{
  "model": "spectrogram enhancement model",
  "dataset": "short pieces for a synthesised band: melody, chords, bass and drums",
  "train_examples": 26041,
  "gain_aug_db": 10,
  "noise_aug": 0.002,
  "n_mels": 64,
  "hop_length": 160,
  "input": "log_mel",
  "win_length": 400,
  "task": "enhancement",
  "loss": "mse",
  "arch": "unet",
  "norm": "groupnorm",
  "activation": "gelu",
  "weight_standardization": false,
  "pixel_unshuffle": 2,
  "widths": [64, 128, 256],
  "blocks_per_level": 2,
  "block": "plain",
  "attention": false,
  "upsampling": "nearest_conv",
  "init": "lecun_normal",
  "optimizer": "adamw",
  "lr": 0.0022,
  "beta1": 0.9,
  "beta2": 0.999,
  "eps": 1e-10,
  "grad_clip": 0.5,
  "magnitude_pruning": 0.5,
  "steps": 15200,
  "batch_size": 256,
  "epochs": 149.4,
  "lr_schedule": "step",
  "warmup_steps": 760,
  "weight_decay": 0.2
}
Rows from block 6 of a small spectrogram enhancement model, named by matrix and row number. Each number is 128 + 24 x the weight over its row's rms, rounded and kept within 0 to 255. All counts start at 0.
After each channel's rows are labels from the 100 clips, of 14848, where the channel reaches its highest value: "strongest on" is what is common among them. Only what is clearly more common there than usual is listed. The data: short pieces for a synthesised band: melody, chords, bass and drums. In brackets: how many of the 100.
# conv: 3x3 conv (model.decb.0.0.conv.weight, 128x256x3x3, each kernel summed), inputs 0-63

conv.87 [136 132 131 127  95 161 145 126 133 133 120 132 119 122 120 153 139 140 139 114 128 129 128 141  73 149 110 116 154 144 160 130 113 121 113 140 118 134 142 111 132 129 122 139 120 146 144 135 115 134 119 132 120 130 118 119 125 135 128 108 121 120 126 129]
strongest on: bass guitar-like (43); muffled (low-pass) (32)

conv.48 [119 110 128 104 124 126 135 127 137 138 139 120 124 128 133  77 146 136 145 137 127 128 124 132 118 133 124 139 127 123 116 125 126 139 140 128 134 161 150 117 139 125 130 127 138 133 183 105 127 125 130 141 139 133 141 151 151  70 141 135 141 130 117 117]
strongest on: saw pad (45); thin (high-pass) (35); melody instrument: saw pad (29)

conv.24 [128 117 128 186 137 131 101 126 134 128 128 128 128 133 159 115 132 145 119 116 107 106  98 163 123 175 136 130 149 128 128 128 131 184 126 128 128  92 116 151 131 128 107 120 127 119 136 142  29 110 130 116 112 128 117 128 148 124 125 128  89 124 131 169]
strongest on: reverberation (72); text has "room" (72); text has "reverberant" (72)

conv.127 [122 105 137 104 153 127 135 125 115 145 131 137 131 119 146 123 141 134 143 135 151 139 104 136 135 156 134 144 116 125 108 128 119 148 129 128 113 120 126 123 128 149 140 105 136 147 146 137 130 107 124 134 127 137 133 113 136 104 149 128 123 135 126 113]
strongest on: vibraphone-like (56)

conv.38 [130 137 118 126 140 141 120 139 123 129 142 136 120 107 143 162 118 119 107 130 114 121 125 127 133 109 146 139 132 112 134 134 137 111 138 132 116 117 135 115 115 130 129 132 120 132 144  86 128 129 128 131 155 115 135 133 112 107 124 144 139 125 125 122]
strongest on: reverberation (69); text has "room" (69); text has "reverberant" (69)

conv.72 [127 123 111  68 145 145 122 137 138 127 116 126 119 132 108  92  97 125 128 116 128 132 131 129 181 103 138 105 148 125 146 132 140 110 147 127 156 123 131 133 140 156 142 136 128 127 121 118 157 136 119 118 120 133 139 130 123 132 139 128 128 129 124 127]
strongest on: vibraphone-like (26)

conv.91 [136 126 108 118 150 142 155 128 104  98 131 127 136 136 117 135 145 119  97 126 127 131 136 100 100 118 151 141 140 109 135 158 135 118 120 142 133 121 115 110 123 135 133 134 138 131 148 151 137 138 121 116 139 127 129 117 130 131 129 117 129 132  94 128]
strongest on: bass guitar-like (50); muffled (low-pass) (29)

conv.98 [111 119 121 135 112 123 125 153 115 127 106 134 134 123 140 178 123 135 145 143 138 129 141 128  99 143 124 119 128 132 125 145 124 121 134 146 117 140 128 136 134 128 124 112 137 123 165 163 104 128 115 123 121 129 123 128 123 148 132 124 101 120 118 106]
strongest on: bass guitar-like (45)

conv.81 [136 128 141 133 110 134 131 118 146 114 134 147 130 132 106 167 154 122 138 111 109 121 138 145  86 124 112 123 141 147 141 130 104 139  74 125 139 128 124 139 133 127 138 150 141 153 143 148 128 100 139 116 111 125 166  91 135 140 111 117 107 137 146 136]
strongest on: marimba-like (31)

conv.80 [151 131 124 114 133 118 151 136 119 152 121 121 116 137 119 138 137 123 131 131 126 128 113 123 181 132 130 124  92 135 114 132 136 124 150 120 121  93 118 111 140 123 116 125 148 146 107 142 125 124 119 130 122 137 103 133 124 138 130 122 117 139 136 127]
strongest on: marimba-like (42); vibraphone-like (29)

conv.41 [113 125 113  93 136 180 125 137 133 141 130 118 127 134 123  80 142 127 148 119 120 140 126 112 135 108 121 112 140 147 126 119 124 111 136 136 144 142 116 128 148 147 128 135 116 115 131 113 147 127 116 123 140 143 140 128  75 106 112 138 133 133 118 129]
strongest on: quiet level (62)

conv.33 [133 113 133 114  87 105 121 107 117 147 130 126 105 134 125 114 132 137 124 118 124 140 127 126 136 112 135 108 145 121 138 118 110 103 116 126 136 106 156 130 122 132 138 132 132 145 139  96 131 139  99 144 111 127 122 106 113  93 131 126 133 120 120 126]
strongest on: reverberation (65); text has "room" (65); text has "reverberant" (65)

conv.83 [113 123 124 130 135 112 130 110 130 134 128 129 151 128 128 129 125 119 128 129 140 131 105 128 122 132 120 132 128 116 128 147 112 129 145 139 144 103 117 126 136 128 119 127 136 134 123 143 131 125 143 128 129 111 103 145 127 128 148 141 132 128 125 137]
strongest on: vibraphone-like (34)

conv.13 [146 123 134 141 111  89 128 130 142 131 128 131 149 130 140 146 126 128 126 116 130 132 115 146 115 161 144 132 117 128 130 116 133 123 131 128 124 109 146 124 124 128 133 119 148 122 143 129 122  95 165 131  88 135 125 134 139 142 128 127 122 120 119 137]
strongest on: marimba-like (38); vibraphone-like (32)

conv.34 [147  92 121 109 135 151 136 126 129 142 120 134 136 128 123 141 116 123 143 149 128 123 112 129 141 126 122 137 152 128 126 142 129 124 127 127 114 150 135 126 153 130 125 124 130 135 128 104 131  95 113 136 104 144 127 139 114 119 150 123 122 123  69 126]
strongest on: quiet level (58); thin (high-pass) (34)

conv.4 [119 152 123 140 152 124 133 122 136 130 126 126 128 126 127 146 112 126  99 140 109 110 128 126 125 141 121 112 122 114 129 131 125 129 118 123 132  94 122 119 121 121 118 123 109 113  90  98 131 115 131 120 128 129 143 129 136 133 130 128 109 115 134 122]
strongest on: reverberation (92); text has "room" (92); text has "reverberant" (92); muffled (low-pass) (33)